config.yaml
n_mels: 40
hop_length: 160
stem: "single"
adamw_lr_other_params: 0.0011
steps: 9400
Rows from block 7, named by matrix and row number. Each number is 50 + 10 x the weight over its row's rms, rounded and kept within 0 to 99. All counts start at 0. After the name is the row's rms in percent of the matrix's.
# convs2: project pointwise conv (model.blocks.7.convs.2.weight, 192x768x1), inputs 256-383
convs2.152 081:66 60 22 59 56 50 50 39 59 49 43 51 49 53 56 57 50 58 57 53 49 31 59 47 56 51 53 47 45 55 49 39 49 52 50 49 36 51 53 51 52 51 50 42 17 48 48 51 40 49 53 58 55 50 38 49 99 58 38 68 53 63 64 49 47 52 53 44 50 51 32 62 46 52 57 57 51 38 43 90 45 47 51 50 56 64 25 52 50 48 49 69 56 49 44 54 49 47 33 46 32 56 52 47 25 47 48 52 53 53 49 70 75 57 53 46 48 47 36 46 59 42 49 61 56 62 48 50
convs2.153 089:38 52 37 25 43 52 52 34 69 51 56 47 46 37 52 42 48 42 61 48 46 56 42 47 52 47 50 47 71 54 44 48 53 52 50 48 66 49 48 41 58 48 54 53 55 51 49 46 37 47 53 44 47 79 24 47 53 38 50 41 50 34 63 47 65 51 52 42 55 53 38 49 51 64 66 40 47 43 48 68 46 65 50 48 47 46 41 52 48 37 51 53 49 36 46 51 52 30 44 53 68 62 50 64 37 48 47 41 49 51 48 48 66 73 49 56 54 37 49 51 58 65 58 37 74 71 50 56
convs2.154 100:25 46 67 39 39 51 54 48 62 49 44 52 52 55 54 51 48 45 47 54 49 62 42 51 50 53 50 52 36 54 48 46 50 51 50 53 47 48 52 43 46 50 64 55 60 52 53 33 38 50 76 66 50 36 55 53 58 69 63 52 48 55 38 53 71 47 51 44 53 45 52 57 52 44 50 35 51 48 50 52 44 43 41 53 50 52 37 45 50 48 51 56 40 41 52 52 51 42 63 45 57 44 48 47 56 48 47 39 54 51 80 51 39 21 52 60 45 48 41 49 51 57 41 42 47 57 50 53
convs2.155 096:68 60 42 76 74 47 52 43 44 50 43 53 49 47 48 40 53 56 42 50 48 34 54 49 45 47 51 49 61 50 54 31 45 49 49 52 47 50 48 60 43 50 70 45 61 47 43 35 49 46 09 52 52 73 35 50 43 66 39 65 53 83 26 49 25 48 52 45 56 34 57 42 47 33 49 55 51 62 52 50 50 49 43 48 49 48 12 50 51 67 49 57 55 36 45 51 43 35 33 48 41 38 51 35 41 46 47 68 48 48 51 50 44 55 50 68 40 43 41 50 46 51 47 39 31 72 50 43
convs2.156 106:67 46 43 56 63 49 46 22 60 51 60 49 52 30 59 61 51 60 56 53 50 56 61 51 41 52 51 50 35 48 51 67 54 50 51 46 43 51 50 46 54 50 45 52 43 49 47 56 50 50 55 50 48 77 35 48 55 78 72 50 48 50 08 52 41 52 51 65 50 52 77 33 48 43 58 72 50 62 50 42 49 43 52 44 50 30 31 47 53 53 52 18 36 56 70 52 52 48 51 46 73 43 51 54 43 48 49 51 53 50 61 61 52 42 52 50 46 48 45 51 46 45 25 72 42 73 52 44
convs2.157 110:53 54 24 32 70 51 51 60 41 50 54 51 52 70 35 35 51 52 49 47 50 45 56 50 35 47 51 50 52 46 50 20 48 50 49 51 59 50 52 62 42 52 29 51 61 49 48 56 60 47 92 44 51 51 13 51 61 20 23 51 48 47 57 51 61 51 49 60 51 35 28 40 52 33 40 52 52 52 53 80 53 57 66 48 52 66 65 53 48 47 54 58 25 58 43 51 50 26 54 42 38 74 50 57 71 52 52 42 52 48 39 43 44 53 49 54 50 48 56 49 59 41 39 28 50 53 46 48
convs2.158 101:70 52 28 38 48 51 46 52 77 49 55 55 51 27 41 32 49 47 46 53 51 59 49 49 64 49 51 48 34 49 47 38 54 49 48 49 46 50 50 50 50 49 42 50 38 54 46 54 50 53 67 49 52 64 71 50 49 51 52 58 52 52 43 48 55 47 49 55 49 48 24 62 51 62 60 57 51 58 48 47 54 57 40 50 46 68 41 51 48 48 48 62 43 50 37 50 46 74 42 43 66 45 49 46 57 47 52 47 49 50 57 40 57 69 50 46 45 52 56 50 56 60 45 44 52 81 46 51
convs2.159 109:45 52 49 40 43 48 50 92 36 52 54 51 50 43 45 46 52 46 53 51 49 32 52 49 65 48 48 50 55 57 61 39 49 47 52 48 46 50 47 45 49 51 61 56 66 48 50 46 52 48 33 59 50 42 78 50 51 54 41 67 51 48 21 49 47 48 53 59 47 43 33 42 49 63 56 50 48 67 40 50 53 43 58 55 52 50 47 54 51 41 51 44 23 66 78 50 48 60 55 51 59 28 50 56 55 51 48 55 48 51 46 48 48 59 49 54 57 47 35 50 46 44 39 29 42 45 51 62
convs2.160 052:43 41 44 58 36 55 52 49 35 48 50 47 49 78 53 54 49 60 53 52 47 59 40 54 68 51 44 54 55 45 42 56 50 54 51 50 49 47 53 45 52 49 53 53 64 46 46 61 50 55 38 59 46 81 53 56 00 46 52 49 49 25 66 49 48 54 50 46 53 62 46 36 46 53 59 31 49 45 49 56 45 47 48 65 51 39 48 53 46 57 49 41 43 68 65 51 53 34 44 46 53 49 56 48 20 49 53 42 55 53 44 63 38 59 46 59 59 45 41 48 48 19 49 73 57 48 46 55
convs2.161 100:59 60 39 50 49 49 56 39 46 50 47 49 49 42 50 31 49 63 46 52 50 36 56 49 41 53 50 47 41 52 39 54 48 54 49 53 49 47 48 64 62 48 46 52 53 46 51 50 55 53 78 61 53 53 45 52 63 44 37 47 50 53 74 52 57 52 52 28 51 50 53 50 49 50 37 42 49 52 51 48 51 53 55 48 46 65 55 51 48 52 50 63 68 44 46 49 45 67 53 50 42 62 48 43 66 48 53 45 50 52 41 51 55 46 48 61 48 51 41 48 57 51 39 77 08 29 48 52
convs2.162 102:53 54 59 65 48 49 53 79 53 50 43 54 50 56 46 60 52 51 28 49 52 44 60 48 78 48 52 49 66 58 51 29 48 52 53 51 51 48 50 50 41 52 29 48 43 50 47 52 50 54 51 58 49 25 71 48 42 53 67 59 51 55 29 55 65 50 48 73 47 63 38 33 47 49 51 36 52 62 39 35 51 52 58 52 50 69 40 53 51 58 49 36 60 47 50 51 54 49 43 48 41 73 51 42 54 50 47 53 54 51 43 63 46 66 52 44 47 49 44 48 50 60 66 22 45 46 50 64
convs2.163 113:81 39 64 29 56 48 52 66 58 48 56 52 49 32 67 52 48 46 58 55 49 58 52 51 55 51 49 51 72 48 47 17 51 48 50 47 50 50 49 52 46 53 57 48 38 49 56 55 54 48 14 55 52 42 54 50 42 45 66 48 51 39 36 52 39 49 53 41 52 29 51 49 52 40 46 37 50 58 55 65 42 57 47 50 47 46 51 50 49 53 51 59 65 50 68 49 46 42 57 51 53 62 50 53 54 52 50 48 47 51 59 37 54 66 50 75 49 51 51 49 46 48 49 73 49 58 48 57
convs2.164 094:77 60 51 54 61 48 48 57 54 48 62 47 51 38 38 39 51 56 49 52 53 49 40 50 65 49 48 49 56 55 36 65 55 51 50 51 64 49 48 37 70 51 42 53 42 47 53 44 41 51 49 65 50 42 33 52 47 34 45 42 47 46 28 52 19 48 50 77 47 45 50 41 53 36 39 26 47 36 52 52 48 56 55 53 46 50 13 50 47 56 53 41 68 60 49 50 55 57 52 46 67 37 51 49 39 51 49 50 53 51 35 57 49 63 50 53 66 52 55 53 47 50 63 57 63 66 52 48
convs2.165 096:96 50 55 39 44 52 50 52 58 53 52 47 49 16 39 58 47 63 49 48 52 39 56 48 53 50 48 53 69 53 52 48 51 51 51 51 65 51 48 52 70 52 42 53 35 48 53 49 41 50 43 59 47 62 71 50 47 63 54 46 51 33 77 49 36 50 52 55 50 54 41 63 51 40 49 39 48 60 50 50 53 50 66 52 52 40 42 59 48 53 53 42 33 62 73 50 53 43 39 59 54 40 49 59 31 52 49 36 50 47 58 47 56 45 49 59 49 46 34 49 42 63 47 70 51 58 50 31
convs2.166 103:67 62 53 21 55 50 48 54 53 51 36 53 49 26 49 54 51 35 52 48 50 31 50 47 58 47 51 49 45 50 50 46 52 52 53 51 48 47 52 60 57 48 58 58 48 51 51 41 55 48 28 63 50 53 49 51 38 61 34 43 49 55 55 48 55 52 46 47 47 46 61 66 49 14 45 34 49 34 38 41 49 53 42 49 52 54 71 49 51 68 45 67 40 34 37 51 49 67 47 57 42 65 49 38 67 49 49 40 50 50 47 54 53 51 52 57 53 50 51 48 67 38 15 54 49 32 49 42
convs2.167 093:57 48 06 56 48 50 50 31 60 50 51 52 53 60 52 44 51 45 61 45 51 61 59 47 55 49 52 48 54 50 52 59 52 50 49 47 48 50 49 38 40 49 69 48 33 52 45 46 52 53 14 46 52 39 47 52 43 38 52 54 47 25 48 46 47 52 52 59 51 55 50 63 53 40 54 55 49 20 61 86 48 54 51 50 53 51 66 51 49 56 50 52 37 56 65 53 49 55 44 52 34 50 50 52 40 46 53 51 51 53 46 56 47 28 49 62 41 47 39 52 44 47 56 35 40 39 47 39
convs2.168 105:57 46 47 63 64 49 47 52 44 50 40 52 49 44 61 58 51 47 48 50 51 62 48 51 51 49 51 52 45 49 50 58 55 50 51 49 52 49 49 59 50 49 51 54 44 50 54 58 48 50 78 33 48 45 36 50 42 77 51 27 50 51 37 49 59 50 48 52 50 56 40 59 52 18 44 58 52 59 47 52 50 47 47 49 49 50 20 48 50 40 46 35 79 43 39 52 50 54 53 50 37 65 49 47 57 53 51 54 49 49 30 27 58 57 52 60 47 52 55 48 54 32 46 53 40 70 52 65
convs2.169 096:43 45 43 57 53 48 45 53 40 52 49 53 53 80 38 59 48 38 48 52 46 45 50 54 43 52 48 49 38 47 57 47 44 49 48 48 57 49 50 48 37 50 51 40 28 49 51 45 41 50 57 59 49 25 67 49 44 56 48 47 48 57 49 46 46 52 52 25 46 47 48 35 47 44 52 51 51 51 55 52 52 56 51 53 51 55 69 50 46 46 52 55 35 38 37 47 49 55 51 42 38 59 50 49 42 47 47 53 51 48 57 37 60 48 47 50 56 46 38 52 52 43 17 53 67 42 53 70
convs2.170 086:49 43 39 55 54 50 46 31 38 48 57 49 48 44 48 50 50 41 36 51 46 46 61 53 40 49 52 49 51 45 62 50 52 53 51 53 54 49 52 26 36 49 49 57 59 47 56 17 46 46 65 63 56 56 50 53 38 60 58 46 47 51 49 53 70 50 49 64 44 66 46 39 50 61 42 44 46 81 56 42 48 42 66 52 55 38 42 48 51 51 50 51 47 54 66 52 48 39 51 45 43 73 46 46 53 50 47 49 52 49 71 48 31 62 47 48 58 52 57 48 50 46 48 44 44 56 49 45
convs2.171 105:55 34 50 57 54 48 50 45 39 50 49 48 48 79 61 65 50 44 45 52 50 58 49 46 39 49 52 51 47 48 46 63 53 50 49 47 49 50 48 46 56 47 49 51 57 50 48 62 60 49 57 44 49 35 47 49 62 63 28 53 48 52 48 50 28 49 51 40 48 42 61 34 51 35 59 49 49 48 49 51 51 54 63 50 51 64 62 47 49 53 54 52 48 62 62 51 50 64 62 47 73 66 53 46 80 50 49 41 54 47 38 40 31 36 48 47 51 53 45 52 67 36 53 40 67 64 45 63
convs2.172 100:62 53 64 57 29 52 54 71 45 48 47 52 52 50 28 49 50 58 54 54 48 24 56 50 63 50 51 47 27 58 56 55 47 48 50 49 51 50 51 50 43 52 50 48 74 49 45 43 43 46 63 52 48 68 47 50 72 65 47 41 52 67 81 49 42 52 49 60 51 48 32 39 53 63 49 43 54 40 50 43 54 51 49 56 50 41 58 50 48 51 49 75 62 59 57 50 47 68 49 54 41 29 55 48 41 49 49 54 48 48 43 48 60 52 53 78 62 59 36 52 43 43 29 49 31 21 52 35
convs2.173 105:50 38 26 74 38 51 53 81 46 49 54 49 48 32 54 51 50 59 60 55 50 48 51 49 42 49 49 49 71 44 42 46 48 48 48 48 54 52 53 78 51 48 44 49 54 49 47 57 47 47 60 53 49 68 51 51 61 74 58 54 48 56 75 53 40 48 48 62 50 65 67 53 52 78 51 54 52 49 58 59 47 33 43 51 49 31 56 46 51 57 50 47 42 46 47 50 48 47 49 57 43 59 49 46 47 52 52 49 50 50 52 49 57 49 51 45 55 50 62 50 47 57 50 27 20 79 50 48
convs2.174 105:57 46 55 45 62 49 49 37 57 47 49 53 51 79 58 52 49 50 47 48 51 33 50 49 37 49 51 51 83 46 60 42 51 47 48 54 51 48 49 42 55 52 42 54 55 44 53 57 47 50 43 54 48 29 66 52 77 60 50 22 48 52 50 50 50 50 51 41 52 66 38 31 50 49 37 54 52 42 45 42 48 48 51 51 55 47 66 52 49 58 52 57 46 53 69 52 48 32 34 50 67 54 48 57 23 47 51 57 50 49 57 33 53 28 50 17 49 47 57 50 56 44 36 63 39 33 50 46
convs2.175 095:43 41 51 54 32 52 51 37 57 52 45 47 49 60 56 59 52 54 41 54 47 38 49 49 64 49 48 49 66 56 56 33 42 52 48 50 51 47 48 81 54 47 53 49 63 50 47 46 58 50 56 44 51 73 52 50 38 66 50 70 48 49 62 54 74 50 52 37 40 41 59 57 50 48 46 58 52 47 42 56 48 37 52 54 40 43 58 43 52 67 50 47 44 52 31 51 52 62 51 57 32 37 49 45 46 53 48 36 57 51 45 63 50 66 52 40 48 52 58 53 47 17 57 99 50 39 52 62
convs2.176 093:46 39 57 48 48 52 55 66 24 52 55 54 52 70 65 65 49 40 49 54 52 53 59 49 42 49 52 50 38 46 40 55 48 47 51 53 52 51 48 32 62 48 55 58 59 47 49 46 51 54 38 38 52 57 38 49 54 68 65 70 51 48 46 54 32 50 48 38 53 53 74 66 50 58 53 61 51 49 57 32 51 42 67 48 43 47 50 51 49 33 52 28 50 55 43 48 52 45 45 39 25 49 49 59 60 51 49 47 53 54 66 37 67 64 51 42 44 46 45 51 63 55 15 23 72 68 55 47
convs2.177 101:37 46 59 73 55 47 51 56 46 51 43 47 48 61 40 43 51 52 44 50 50 52 36 48 54 49 51 48 54 53 38 59 54 53 51 46 41 49 53 63 50 48 47 54 55 49 49 58 56 51 47 47 50 44 53 52 43 45 30 18 50 41 91 48 49 49 47 48 46 41 38 67 51 26 48 52 49 54 53 70 53 51 43 54 54 46 14 50 47 39 46 47 63 61 26 50 53 35 50 51 61 50 50 48 65 48 50 74 49 51 75 55 54 77 48 38 45 51 67 47 41 68 41 56 49 66 45 34